A small rotation predictor, trained from scratch.
Data: trained on rendered solids tumbling over patterned floors, 97500 training examples, 33.9 epochs.
Rows from block 13, named by matrix and row number. Each number is 50 + 15 x the weight over its row's rms, rounded and kept within 0 to 99. All counts start at 0. After the name is the row's rms in percent of the matrix's.
# convs0: reduce pointwise conv (model.blocks.13.convs.0.weight, 128x512x1x1), inputs 52-103
convs0.1 111:49 46 59 30 37 58 59 21 64 68 57 52 34 37 52 56 25 41 59 16 51 50 47 68 47 49 58 48 70 52 59 65 63 51 50 49 40 57 50 41 71 71 50 45 28 61 55 54 68 79 52 32
convs0.2 101:60 48 58 41 30 50 19 50 41 60 50 71 32 57 48 37 30 58 50 68 67 57 53 20 66 23 56 16 16 54 45 56 70 59 32 56 57 84 30 51 44 50 34 10 61 31 63 55 33 41 41 36
convs0.3 098:23 64 63 41 40 44 38 57 50 33 68 54 58 53 16 73 43 93 52 45 66 51 15 57 64 20 42 52 56 43 10 28 44 47 45 33 65 40 45 39 68 59 36 69 38 60 39 41 48 56 74 52
convs0.4 100:57 58 48 61 49 56 05 50 46 32 40 49 46 55 46 26 17 55 49 38 32 47 66 42 73 32 64 35 39 45 26 80 45 38 53 48 59 37 49 58 84 34 60 61 72 35 47 47 48 08 49 55
convs0.5 097:57 72 48 67 48 50 40 42 53 44 55 41 46 48 59 74 55 42 46 47 64 50 50 51 54 33 66 42 44 23 52 58 48 30 41 57 70 52 38 39 30 39 58 17 42 43 42 52 66 45 43 28
convs0.6 103:76 61 41 60 53 44 46 71 62 42 54 48 64 28 35 33 63 57 42 84 72 44 66 49 72 32 50 34 49 72 36 59 46 24 73 47 62 45 54 46 73 39 44 66 50 51 42 38 94 27 40 44
convs0.7 093:60 69 69 68 46 85 63 60 48 64 50 41 70 53 70 32 50 50 44 40 49 53 67 30 50 68 37 55 44 62 56 43 69 61 42 32 51 44 61 64 46 76 36 40 51 36 59 50 44 44 57 75
convs0.8 094:23 40 43 31 35 58 37 29 54 35 69 60 40 47 27 57 45 52 34 42 38 25 34 40 38 40 63 56 53 56 63 41 40 45 52 63 41 28 45 48 28 37 62 73 21 46 24 53 18 26 74 99
convs0.9 103:55 79 41 54 47 54 46 42 46 50 50 59 66 38 47 53 65 59 50 66 36 57 49 38 39 65 56 54 47 67 73 49 35 52 37 71 39 67 57 60 23 60 67 43 31 39 59 47 49 57 80 76
convs0.10 096:55 32 50 65 71 52 33 50 30 34 75 49 54 45 46 76 29 47 52 34 54 52 36 10 43 44 51 86 51 40 98 71 62 57 43 47 45 49 51 39 44 49 16 42 18 85 63 62 46 60 53 42
convs0.11 097:58 65 77 57 28 39 37 45 05 13 44 52 63 46 51 34 45 60 47 39 52 66 44 43 70 60 46 32 61 59 48 44 56 56 52 50 28 49 56 76 36 54 41 68 40 82 39 42 48 19 43 56
convs0.12 098:55 38 52 58 29 46 65 34 61 62 40 34 56 58 55 20 71 52 31 73 61 64 35 59 65 53 60 42 49 46 49 49 44 59 55 74 39 49 38 47 54 40 67 63 36 40 54 53 73 68 40 58
convs0.13 102:63 44 49 66 60 56 60 43 69 32 49 73 37 47 48 35 56 46 60 54 62 51 62 58 47 58 53 35 49 49 75 58 28 48 48 39 84 20 46 63 62 47 25 30 47 42 11 37 61 32 43 64
convs0.14 097:45 56 43 50 74 56 58 46 43 60 75 52 49 85 56 56 59 43 35 49 46 67 31 25 56 32 72 34 49 43 61 42 38 58 09 56 45 47 63 42 45 36 50 48 48 63 47 69 50 44 49 29
convs0.15 094:29 50 51 66 59 54 76 48 61 20 67 61 28 77 42 63 67 48 46 65 49 46 77 49 46 81 73 52 60 25 42 58 29 32 51 58 47 61 64 46 44 67 48 55 37 49 44 55 63 72 36 38
convs0.16 102:56 40 27 52 69 56 63 46 50 64 46 78 54 45 32 59 62 49 39 73 56 71 33 36 45 64 43 20 71 50 62 47 26 28 49 38 74 40 64 38 56 46 43 63 46 48 75 75 39 25 53 41
convs0.17 108:73 16 51 54 54 38 44 19 56 44 17 51 32 39 65 75 33 39 72 35 65 48 42 33 41 38 49 63 43 49 58 61 50 45 66 70 29 68 28 43 73 49 35 47 38 45 53 61 70 99 55 59
convs0.18 096:42 47 47 73 77 39 38 60 80 75 61 59 57 41 52 62 64 41 60 48 23 34 52 51 32 45 46 72 76 69 41 71 30 30 32 59 48 92 32 36 61 46 54 54 35 36 74 24 81 56 87 80
convs0.19 104:24 59 34 35 49 23 37 47 60 82 66 52 25 84 32 71 38 44 51 28 66 56 33 18 60 78 42 45 15 52 50 44 45 57 48 39 44 68 63 54 74 38 49 31 53 62 56 88 41 49 40 25
convs0.20 100:51 19 38 53 38 25 46 47 33 36 65 47 63 51 80 54 51 20 52 51 76 56 33 37 38 98 58 57 42 59 51 42 33 62 34 31 43 46 67 51 27 56 20 54 44 28 71 60 37 62 45 45
convs0.21 107:34 42 61 47 67 50 35 26 53 52 42 61 61 44 37 62 35 47 84 31 36 59 59 33 63 74 47 41 54 64 62 67 26 55 45 76 31 28 40 55 59 56 50 58 62 43 18 52 27 60 48 37
convs0.22 102:38 44 40 57 40 19 48 27 38 76 32 42 50 46 44 57 39 66 33 28 70 49 46 30 56 55 76 68 50 56 69 63 40 54 48 99 44 52 27 43 32 40 69 68 46 47 46 48 31 57 90 71
convs0.23 105:44 63 38 51 59 58 57 57 20 78 31 74 38 44 34 43 65 42 54 26 56 50 64 55 41 90 55 29 59 50 44 56 39 64 39 47 96 47 18 64 45 49 61 66 45 59 58 46 59 59 53 43
convs0.24 103:32 43 51 47 65 39 77 52 52 65 80 53 55 51 36 80 50 31 45 64 37 45 67 65 52 66 53 66 43 22 44 60 86 33 37 64 39 64 38 48 33 63 34 75 38 31 29 41 73 65 42 51
convs0.25 096:47 82 56 63 47 53 60 67 68 70 75 42 57 48 56 49 88 29 68 63 41 23 46 78 59 55 63 40 34 54 63 26 26 84 53 54 53 31 53 57 37 24 51 60 35 74 55 41 64 47 65 59
convs0.26 097:35 52 44 67 72 49 48 57 67 59 58 41 77 28 54 16 45 70 58 39 26 34 57 47 72 48 59 41 55 44 50 21 74 55 45 57 59 35 35 61 54 34 47 50 65 43 72 57 59 49 44 24
convs0.27 105:59 46 32 47 25 58 33 45 35 27 43 63 46 54 54 60 67 35 69 54 34 51 37 45 10 65 37 60 39 45 53 51 69 62 54 75 58 47 70 44 44 53 56 59 44 29 43 39 57 77 68 35
convs0.28 109:08 56 54 55 50 40 61 46 20 68 74 50 52 70 44 39 53 57 25 60 53 72 30 42 36 49 47 70 72 43 32 53 45 67 55 66 53 27 60 42 49 50 50 32 38 29 25 67 40 55 66 76
convs0.29 102:70 42 84 68 79 49 64 42 63 81 55 40 38 50 65 68 56 41 64 69 29 44 37 68 47 33 49 32 55 67 30 68 53 08 46 44 36 57 54 52 67 50 75 81 45 72 63 37 43 59 37 39
convs0.30 100:25 35 45 54 30 41 69 37 53 40 90 33 47 36 54 53 32 58 38 49 38 68 67 52 48 39 37 35 36 06 54 53 50 38 43 66 56 51 66 49 67 58 50 63 34 42 59 63 55 86 59 55
convs0.31 101:25 45 86 60 33 49 59 64 50 59 61 51 61 38 42 41 52 35 37 62 43 36 41 65 34 44 44 35 82 66 34 48 69 50 29 34 90 26 32 37 97 44 60 68 41 20 50 51 51 41 95 73
convs0.32 104:52 58 55 35 63 49 60 70 37 70 39 55 51 43 44 42 59 45 49 56 87 51 55 62 51 54 50 79 43 41 48 46 36 57 51 86 52 42 57 54 49 54 50 70 37 85 30 44 57 20 54 61
convs0.33 102:52 59 45 65 54 52 41 40 54 70 52 57 41 18 53 86 36 49 34 39 50 55 35 21 55 32 39 58 46 45 40 69 76 68 43 71 56 84 53 29 40 54 46 69 60 58 59 00 46 53 31 53
convs0.34 104:51 30 59 53 48 67 40 44 52 71 40 79 74 47 67 42 47 69 33 19 41 33 32 43 58 59 66 67 99 44 37 45 73 56 38 58 52 50 72 38 69 48 57 58 37 36 33 95 65 71 57 52
convs0.35 107:67 48 48 54 71 55 60 83 36 15 44 38 61 25 55 22 47 50 75 54 49 48 58 48 38 62 36 27 56 77 73 68 43 37 32 57 51 53 48 50 41 44 61 57 74 46 28 58 43 56 18 38
convs0.36 094:51 78 55 83 44 30 35 51 33 51 18 49 39 41 65 64 32 67 31 61 70 49 96 60 61 62 36 49 53 49 51 26 35 33 38 63 37 63 53 62 38 44 57 37 53 50 73 51 53 43 41 45
convs0.37 102:58 52 60 44 52 43 46 52 39 37 41 48 32 55 68 40 48 45 33 79 53 42 81 60 62 34 99 52 58 35 46 46 50 46 61 39 56 49 37 55 56 47 54 28 74 48 67 61 60 34 19 52
convs0.38 104:71 40 40 45 41 56 27 38 44 17 63 40 46 49 48 43 42 43 42 34 66 55 35 45 53 41 75 45 31 39 21 49 39 64 48 49 50 48 72 35 37 45 31 28 51 68 79 51 52 44 44 41
convs0.39 105:67 69 31 57 49 56 61 69 55 52 43 44 48 48 49 41 52 36 38 39 20 48 50 45 53 34 51 57 38 46 35 74 45 50 52 51 60 63 43 48 10 53 40 66 47 50 69 44 46 77 29 39
convs0.40 094:34 57 42 55 42 35 63 53 41 48 40 54 59 32 44 57 46 51 58 20 64 56 72 21 54 84 41 60 51 60 31 37 64 53 37 36 49 55 40 51 17 60 60 45 57 23 40 41 37 72 42 50
convs0.41 090:30 38 51 21 39 44 33 14 59 54 06 63 44 45 95 33 47 61 51 52 35 60 37 91 53 46 62 29 40 66 63 51 51 61 63 47 18 52 71 49 65 35 40 61 74 54 64 51 35 20 49 48
convs0.42 100:68 59 42 65 32 49 34 50 38 81 42 62 48 34 36 63 51 56 44 45 73 52 52 69 48 42 70 54 32 55 43 73 74 48 33 51 56 44 58 36 74 33 59 52 74 36 58 63 53 36 38 51
convs0.43 099:61 55 36 64 34 39 36 54 41 62 19 55 42 57 66 55 39 54 60 51 44 16 60 51 45 68 45 49 62 48 46 50 50 53 32 49 67 63 38 40 46 42 55 51 35 59 49 91 39 65 40 47
convs0.44 097:69 71 42 35 37 39 53 47 67 66 54 61 33 55 38 34 50 45 30 54 40 49 41 63 85 62 73 47 73 39 35 28 42 99 56 20 53 38 50 37 54 55 49 63 43 44 69 29 44 47 54 30
convs0.45 102:45 73 45 55 76 41 66 53 49 64 38 45 36 29 56 60 57 26 46 52 40 36 67 65 43 51 60 60 40 40 38 53 83 59 40 52 64 48 33 40 36 45 31 49 49 49 67 50 28 44 64 46
convs0.46 102:52 50 31 59 47 47 56 60 59 43 57 44 35 66 55 28 75 49 56 61 38 40 69 39 68 48 38 22 36 65 48 55 64 43 55 41 34 36 54 57 55 50 55 64 48 48 50 63 34 44 77 41
convs0.47 101:60 58 53 50 45 48 88 39 48 70 64 55 62 55 59 58 39 63 43 35 47 52 59 49 68 67 62 48 38 30 68 20 39 16 46 53 87 53 42 64 26 43 61 39 63 20 61 55 44 33 30 59
convs0.48 098:68 42 64 24 60 42 44 36 63 61 69 47 45 57 38 74 52 69 62 51 57 51 43 37 38 36 42 61 58 97 17 57 73 47 42 21 70 56 41 62 47 78 80 44 52 41 52 37 51 60 73 57
convs0.49 105:13 68 49 63 46 55 40 28 36 59 54 51 59 54 29 50 30 55 53 46 78 54 68 53 40 80 65 42 45 45 43 62 47 60 36 56 34 50 80 48 34 56 70 67 40 40 56 41 39 46 60 73
convs0.50 100:40 60 74 71 48 64 41 47 58 45 47 38 59 93 56 61 53 53 44 45 37 60 08 44 59 62 74 41 63 55 23 51 51 74 48 60 42 32 44 67 52 61 40 54 48 44 60 53 48 20 42 30
convs0.51 097:54 44 35 61 49 56 59 66 18 42 52 49 53 54 77 22 51 68 42 52 69 39 42 61 57 57 53 30 36 39 56 40 47 38 40 44 35 38 65 75 70 60 57 32 45 39 39 49 60 44 44 51
convs0.52 090:57 50 34 42 39 78 45 53 41 47 40 53 68 50 59 51 54 55 41 73 49 19 58 75 42 67 25 68 26 21 36 37 19 17 60 52 59 60 65 53 43 49 31 52 40 63 61 57 32 38 53 91
convs0.53 097:47 60 65 75 84 40 51 58 39 52 44 62 73 64 58 64 06 34 51 48 59 62 29 57 23 53 53 52 23 32 41 52 45 60 27 46 68 49 46 60 51 64 54 37 41 39 63 55 51 49 32 47
convs0.54 100:46 12 49 55 64 28 31 44 56 38 42 53 36 74 61 52 69 89 37 38 31 38 65 46 58 39 32 43 59 61 82 15 26 51 37 31 56 59 27 59 28 41 63 74 53 53 44 08 61 29 60 60
convs0.55 103:42 27 41 64 51 57 91 38 35 58 75 59 51 75 30 63 40 63 57 28 69 28 44 68 63 46 58 83 59 55 58 51 24 49 55 53 42 65 35 45 49 64 32 63 63 44 43 64 38 50 58 83
convs0.56 102:28 54 44 46 48 31 51 55 66 51 60 35 55 49 62 36 56 56 20 37 25 59 79 56 69 35 41 44 61 15 60 49 51 52 05 75 68 57 48 71 24 45 23 48 76 55 40 33 59 42 51 46
convs0.57 097:55 49 46 29 42 48 38 39 60 33 71 41 58 55 67 43 51 57 31 42 27 60 77 64 70 59 46 56 52 57 41 52 47 37 49 42 85 45 37 73 44 38 46 56 48 55 28 31 57 42 42 49
convs0.58 100:85 39 15 38 52 61 39 62 39 46 49 51 49 29 56 52 47 47 28 47 55 73 44 40 53 37 64 68 25 40 63 52 47 61 50 55 33 44 58 68 50 71 58 26 52 15 38 24 29 95 48 22
convs0.59 100:39 49 53 52 49 47 34 55 59 47 49 83 60 39 32 63 20 58 62 43 46 59 65 48 47 26 47 25 38 59 44 40 59 26 31 68 53 31 53 41 57 40 52 53 43 75 50 54 44 71 53 52
convs0.60 095:47 27 63 79 51 53 43 67 48 34 68 63 51 41 50 61 51 77 48 34 30 53 76 72 71 57 71 46 48 65 71 67 68 43 22 50 42 69 17 45 22 53 74 64 69 36 48 53 45 46 74 14
convs0.61 096:51 41 64 51 44 59 63 58 40 45 55 83 53 37 43 61 52 49 26 30 28 55 64 38 22 60 57 52 72 61 46 55 41 44 57 21 70 05 59 76 40 60 48 71 54 34 78 56 34 77 67 46
convs0.62 090:68 64 46 35 31 35 49 51 44 43 43 43 33 18 57 63 64 45 40 44 59 46 39 52 21 51 37 63 80 50 43 54 40 24 55 31 77 48 54 70 36 31 31 46 83 29 30 59 54 46 51 39
convs0.63 095:27 61 58 47 53 51 61 56 34 41 54 51 45 51 68 40 50 38 44 53 25 36 45 53 30 52 52 33 53 53 67 33 56 69 42 57 40 11 81 53 54 63 55 72 69 45 40 81 44 57 26 17
convs0.64 098:52 57 63 61 50 43 65 59 72 29 42 46 66 58 44 34 45 45 38 48 66 64 24 79 36 30 33 49 48 46 80 47 52 42 54 79 41 42 46 39 30 69 76 55 49 55 45 51 33 35 73 67
convs0.65 104:55 64 53 37 40 33 58 55 57 63 55 30 54 63 53 48 54 46 46 59 55 25 69 60 34 63 53 30 58 37 32 65 60 58 27 55 61 48 57 49 07 47 52 52 66 57 79 52 60 49 45 57
convs0.66 094:47 48 43 47 60 43 30 61 31 48 73 70 41 42 40 93 55 59 54 44 48 68 73 46 56 57 56 67 69 40 43 58 44 36 66 35 62 92 41 41 80 56 49 50 45 50 21 34 27 40 55 48
convs0.67 104:59 38 35 36 57 31 47 31 40 26 61 56 33 73 58 50 61 52 84 14 15 45 46 46 70 38 60 50 69 43 64 59 59 58 50 47 35 34 37 33 74 41 56 45 70 40 10 41 39 70 19 64
convs0.68 097:38 60 55 39 72 67 57 37 69 66 46 42 58 70 72 42 61 67 39 62 40 26 45 46 84 47 44 36 60 60 34 44 34 31 30 58 48 25 53 39 27 60 42 58 32 75 43 75 43 90 34 47
convs0.69 103:62 52 41 47 46 61 47 45 49 43 47 54 59 24 53 50 57 39 55 36 44 30 41 31 38 67 32 56 06 35 52 58 41 46 42 46 43 61 45 37 54 44 64 56 69 27 51 30 60 62 58 47
convs0.70 105:45 52 36 60 63 59 43 59 48 46 36 47 55 52 66 35 58 50 27 46 64 44 67 38 31 58 55 32 38 63 45 73 43 56 59 54 48 66 58 54 77 42 17 38 46 58 41 49 44 41 49 53
convs0.71 098:63 49 36 32 47 53 34 56 67 34 77 40 56 30 45 36 51 38 48 34 46 61 50 57 60 65 68 46 50 39 43 25 61 49 46 51 52 80 55 66 51 26 52 66 63 45 73 58 68 55 57 23
convs0.72 104:56 59 74 34 60 46 41 27 45 43 50 52 31 42 47 52 30 38 58 52 48 52 56 37 52 45 49 47 51 35 19 36 42 57 40 72 44 59 46 41 45 59 33 55 58 59 57 71 56 44 49 51
convs0.73 100:35 40 63 65 56 50 35 53 45 61 27 36 53 39 62 60 53 63 38 35 52 47 45 26 61 31 56 29 25 70 63 59 49 13 61 46 33 48 74 59 77 49 38 71 77 33 49 26 69 52 36 56
convs0.74 102:50 71 47 32 61 30 31 45 67 74 49 59 43 41 50 60 51 51 56 35 41 69 56 43 49 37 40 53 25 54 51 46 43 42 75 44 54 83 49 32 67 57 48 77 48 72 69 75 30 35 46 40
convs0.75 102:67 42 43 48 64 50 62 45 54 45 34 45 48 53 49 40 51 42 50 70 54 55 56 35 47 64 57 61 69 46 47 49 49 48 79 88 50 46 36 52 54 32 71 47 75 65 44 57 57 44 25 68
convs0.76 096:38 46 41 42 50 67 42 80 58 23 64 61 77 30 70 18 50 32 80 50 49 62 63 49 67 49 55 42 60 56 49 42 37 43 44 72 40 40 49 90 46 67 60 47 56 24 35 63 43 35 31 59
convs0.77 105:68 71 22 27 44 43 31 63 26 40 81 58 48 65 39 70 39 44 25 62 50 70 42 44 73 60 52 33 49 26 62 54 61 59 50 69 59 75 50 49 37 50 43 45 39 41 35 39 27 50 29 33
convs0.78 101:48 44 38 27 49 40 48 39 57 44 44 52 18 48 50 62 55 44 42 54 45 44 52 40 47 45 54 37 56 26 38 59 47 51 60 66 58 43 24 43 47 48 39 47 77 58 31 56 46 73 71 45
convs0.79 097:33 27 77 33 49 26 41 59 63 41 27 51 71 44 43 37 50 52 66 52 59 49 69 44 32 43 46 46 48 64 54 63 28 31 65 49 44 44 62 41 91 30 57 64 17 60 55 40 51 60 40 59
convs0.80 102:63 69 37 33 47 62 49 49 71 44 57 38 41 59 61 40 24 47 44 48 19 52 66 34 58 64 66 84 00 59 54 60 24 37 46 38 47 50 45 54 42 53 63 32 55 52 54 41 85 50 55 85
convs0.81 099:28 89 59 45 43 59 44 65 44 33 29 34 55 52 52 53 54 48 44 65 48 71 44 62 48 77 45 54 34 37 53 41 61 48 26 46 63 56 55 42 55 29 68 54 46 66 54 34 65 19 15 51
convs0.82 098:50 59 61 31 42 41 55 65 21 54 47 46 45 71 51 45 49 74 25 35 59 36 68 65 46 29 62 27 32 68 62 35 59 49 45 75 52 56 58 58 39 51 72 80 80 28 65 64 69 60 40 43
convs0.83 099:30 36 50 82 52 50 60 64 68 36 52 47 35 58 31 42 46 47 51 59 78 58 31 34 38 96 50 58 59 42 47 32 69 35 37 65 60 55 48 44 64 74 47 34 40 40 54 20 61 75 60 48
convs0.84 095:68 61 26 62 41 50 67 69 24 28 51 63 48 44 56 46 44 80 58 21 25 41 60 44 66 60 51 38 43 55 55 53 47 42 63 48 83 00 53 65 64 37 69 51 52 51 34 29 45 65 39 41
convs0.85 102:70 37 40 42 51 53 19 62 23 40 79 50 64 30 41 79 38 47 41 48 63 54 45 55 47 41 83 35 44 22 80 48 45 59 52 52 46 47 49 49 62 62 53 34 59 44 58 48 22 80 56 28
convs0.86 094:22 35 68 68 67 49 64 27 24 54 30 52 38 61 38 59 35 69 57 48 77 43 59 45 60 82 35 44 10 47 57 74 49 33 64 46 65 26 46 53 39 68 37 86 46 40 48 39 45 63 41 39
convs0.87 093:65 79 62 49 74 66 61 65 52 27 63 66 55 70 52 51 64 64 47 53 41 80 45 31 58 51 39 63 48 38 54 22 67 50 62 58 43 63 27 40 21 46 46 46 82 52 43 54 28 23 55 46
convs0.88 105:39 50 27 29 51 46 42 34 31 27 39 55 54 25 51 20 52 21 59 52 63 34 34 41 62 67 61 58 43 43 50 73 65 36 38 77 46 58 57 34 49 63 54 46 69 62 29 50 35 35 87 58
convs0.89 100:54 37 29 44 65 68 48 60 41 67 65 45 49 29 77 59 41 50 58 59 33 52 45 62 50 49 51 58 57 12 76 30 77 49 43 16 82 58 50 56 36 45 49 53 26 60 41 52 57 53 67 35
convs0.90 099:67 39 44 45 38 46 37 35 42 45 45 39 42 62 41 58 76 48 67 74 36 48 41 78 51 36 73 24 83 50 53 41 41 54 63 57 33 92 52 44 23 50 49 63 48 47 37 39 44 70 43 46
convs0.91 093:20 64 96 33 72 49 42 62 23 40 35 51 38 55 69 53 43 49 42 52 56 41 11 36 51 73 63 50 57 53 42 26 60 39 60 43 59 34 53 60 57 67 63 37 51 73 31 62 63 35 70 50
convs0.92 104:55 58 91 61 49 53 40 28 65 52 42 51 59 16 60 52 70 45 35 51 31 39 30 81 36 60 37 82 52 49 69 52 93 69 82 50 41 95 55 60 49 45 34 64 35 76 65 45 45 36 45 37
convs0.93 108:67 78 31 49 52 68 73 67 29 33 60 45 59 81 22 52 52 51 74 35 34 48 55 34 69 37 66 58 49 45 14 41 42 59 45 57 48 52 73 32 51 66 26 37 34 29 76 28 59 44 65 71
convs0.94 092:33 39 51 35 41 44 38 52 39 45 53 52 42 44 77 64 64 27 57 57 33 41 67 46 46 38 59 63 71 35 54 57 61 49 34 43 57 53 47 63 49 50 50 84 32 40 46 62 74 53 39 49
convs0.95 100:53 48 35 44 54 46 59 55 15 75 64 64 41 45 47 45 75 59 39 33 48 60 24 72 49 70 17 47 36 60 76 42 68 71 52 68 20 54 51 17 65 58 38 27 18 70 30 60 57 48 89 42
convs0.96 099:40 64 70 48 45 52 60 67 51 63 49 48 34 48 43 64 55 39 43 42 47 47 56 23 62 92 51 69 57 40 47 24 40 63 35 83 36 23 43 46 35 36 45 41 59 48 53 45 51 25 62 43
convs0.97 094:44 49 46 60 54 52 48 65 46 49 31 51 48 52 45 71 50 55 55 34 37 71 66 32 57 77 53 51 46 65 58 72 20 63 70 54 47 57 49 49 65 48 34 33 37 32 34 50 79 52 57 78
convs0.98 104:53 48 39 27 48 67 36 39 30 45 74 33 34 43 56 78 59 48 58 50 58 50 45 42 40 46 38 65 34 72 56 44 29 34 59 57 32 22 58 58 57 42 37 46 48 44 40 25 59 61 62 41
convs0.99 102:69 56 45 58 36 49 46 44 44 56 47 42 41 56 39 39 58 66 51 33 48 66 57 52 66 57 41 27 46 55 53 63 49 17 64 76 64 70 34 40 36 45 51 33 34 53 62 52 34 50 44 69
convs0.100 103:56 46 42 44 41 47 23 38 52 61 52 29 47 56 29 46 40 73 58 64 45 29 49 41 86 29 49 71 41 44 26 60 66 55 68 54 63 66 56 51 47 76 60 31 36 33 62 45 26 21 23 38
convs0.101 098:61 54 26 62 69 52 64 59 48 52 48 38 62 77 67 37 69 55 50 40 61 63 40 59 58 62 61 42 33 79 35 40 29 57 60 54 27 19 51 58 93 53 28 63 51 42 48 52 66 45 22 66
convs0.102 105:51 58 56 46 21 68 47 42 68 58 27 49 60 25 32 63 33 37 67 37 60 76 25 57 34 93 69 88 57 58 37 62 56 33 50 47 81 42 67 69 76 43 22 40 20 42 42 43 62 79 39 38
convs0.103 096:59 39 63 40 25 51 92 43 59 62 43 66 56 51 49 41 37 48 53 60 30 48 51 57 39 70 37 53 47 28 43 34 50 42 40 45 91 37 46 39 59 27 31 53 47 73 72 61 62 75 54 41
convs0.104 102:77 51 36 44 54 50 15 53 67 99 40 70 38 54 46 62 55 57 56 26 37 47 50 67 37 35 25 58 46 52 48 38 58 28 61 36 51 55 56 55 40 53 50 43 54 58 46 40 55 73 72 63
convs0.105 100:44 36 34 56 53 48 58 73 53 43 74 42 61 47 54 49 62 64 27 63 61 32 61 59 31 35 40 45 34 49 53 61 71 71 43 39 58 69 71 57 27 54 33 78 32 38 62 73 35 46 18 49
convs0.106 091:45 42 42 54 51 55 62 20 56 58 69 27 41 40 76 49 48 60 56 18 51 84 67 53 50 53 52 51 59 40 42 44 40 37 64 65 57 84 74 80 51 64 52 67 49 57 60 52 25 73 43 38
convs0.107 105:45 52 47 47 64 33 27 86 31 82 55 47 44 38 31 87 39 41 40 53 26 67 61 30 71 59 38 59 40 40 55 42 40 55 55 15 58 66 66 54 24 35 27 42 45 53 52 66 45 68 34 57
convs0.108 098:47 54 77 40 86 47 46 45 47 34 71 53 63 47 62 48 51 44 51 59 29 41 56 60 64 37 53 43 25 66 63 63 40 51 32 52 58 47 42 48 42 56 55 32 49 57 26 39 44 78 40 53
convs0.109 100:29 54 37 26 45 49 55 51 23 42 58 25 44 62 65 85 36 47 64 36 32 51 71 65 50 36 41 43 70 23 64 56 70 56 42 59 61 75 60 32 50 38 43 60 67 37 31 25 57 58 36 72
convs0.110 104:67 50 81 58 64 45 55 24 84 43 51 35 44 46 48 43 56 59 72 58 41 46 35 68 49 50 58 38 45 58 39 34 36 25 38 68 63 37 49 51 27 74 26 55 61 57 77 26 39 56 78 31
convs0.111 097:75 61 54 52 59 56 46 38 62 61 44 57 60 38 53 53 23 51 53 51 72 66 36 32 41 47 61 45 51 57 48 42 55 24 56 55 36 65 56 55 45 58 39 50 29 47 60 59 48 52 26 68
convs0.112 102:60 39 60 22 38 64 49 72 32 44 73 54 40 48 44 66 60 97 59 52 13 54 85 47 90 46 55 37 50 75 54 29 38 45 48 66 57 10 63 39 37 53 61 76 34 45 62 56 70 82 55 64
convs0.113 098:73 57 40 24 26 45 52 21 37 42 74 39 62 36 14 83 47 54 33 63 64 55 46 49 52 48 48 46 93 54 72 39 47 53 53 44 57 66 57 47 36 58 42 77 51 32 67 36 43 95 37 50
convs0.114 100:06 51 47 66 55 59 29 34 52 53 50 50 37 46 61 41 62 49 41 53 65 47 61 58 44 40 72 56 49 49 55 35 64 38 35 60 42 80 23 59 57 66 33 47 45 73 68 31 51 01 41 39
convs0.115 103:38 58 52 57 70 72 50 46 61 49 58 55 57 36 72 29 46 69 62 68 10 48 35 40 49 58 37 47 76 48 33 20 27 47 52 80 51 80 59 63 43 55 36 43 49 27 51 27 63 46 70 39
convs0.116 099:52 59 56 60 51 61 64 63 32 66 27 62 69 80 56 37 38 65 48 51 55 41 30 18 60 40 46 50 40 61 63 83 70 33 21 47 49 53 45 39 50 46 37 49 47 29 53 52 40 53 80 36
convs0.117 102:41 27 49 42 41 45 68 46 43 76 63 50 37 46 18 57 37 78 42 48 55 71 49 66 62 49 34 51 07 66 43 51 43 34 38 59 56 64 49 48 53 80 53 52 38 37 32 49 55 59 25 71
convs0.118 104:40 64 15 48 51 36 76 32 58 48 53 41 59 34 52 54 40 42 38 25 24 34 36 34 39 37 34 52 04 29 34 44 46 45 68 35 43 45 46 51 24 56 30 55 58 72 62 50 53 43 48 45
convs0.119 101:65 56 41 73 54 67 52 68 39 30 41 47 45 32 57 28 45 63 40 45 63 36 63 58 39 10 69 44 33 58 63 64 53 57 58 36 50 36 59 57 36 63 26 33 84 59 28 53 42 41 37 43
convs0.120 096:59 63 51 29 38 69 49 72 41 49 49 71 40 43 56 47 61 73 39 51 43 70 63 63 55 44 41 45 39 97 62 60 54 50 70 23 54 35 58 85 52 54 54 60 45 69 52 63 38 57 48 66
convs0.121 101:36 66 53 36 37 44 51 32 85 53 51 45 43 25 58 57 49 45 54 44 81 28 72 51 37 38 54 59 45 55 60 36 14 64 64 28 32 29 73 44 71 39 45 56 67 72 61 34 60 75 53 48
convs0.122 094:17 33 51 45 27 36 43 37 43 27 88 31 54 57 45 82 56 82 49 66 75 50 72 50 63 43 45 43 56 57 43 54 38 36 57 73 55 58 00 65 28 76 50 66 50 24 55 52 29 40 50 47
convs0.123 101:53 48 40 27 64 59 40 56 44 41 33 67 33 26 54 05 42 71 43 15 53 71 47 44 39 20 37 49 27 44 39 41 59 80 41 33 91 57 39 38 64 53 38 74 39 57 20 44 36 40 26 63
convs0.124 100:40 52 41 50 16 59 27 53 28 48 65 36 47 39 46 46 58 58 50 33 56 29 35 63 71 43 51 64 99 47 80 40 56 76 48 62 46 80 51 48 56 52 67 47 58 44 58 61 55 39 67 44
convs0.125 100:52 30 43 54 51 63 54 40 39 59 29 62 42 52 69 51 70 29 59 29 52 40 41 64 39 61 26 59 52 48 52 59 19 32 59 34 45 54 50 36 40 68 49 50 54 64 65 32 41 49 81 69
convs0.126 101:53 55 70 65 55 41 47 75 64 51 41 29 65 62 30 56 44 57 48 62 38 65 67 48 41 56 50 41 59 60 62 43 35 58 55 11 51 56 46 45 83 48 49 63 43 54 41 53 59 52 40 45
convs0.127 105:46 60 44 38 30 40 57 60 42 66 68 41 66 51 52 55 52 53 30 63 55 48 71 26 58 06 46 50 72 29 68 64 56 45 14 25 25 55 31 57 47 37 47 31 50 59 47 24 52 31 24 42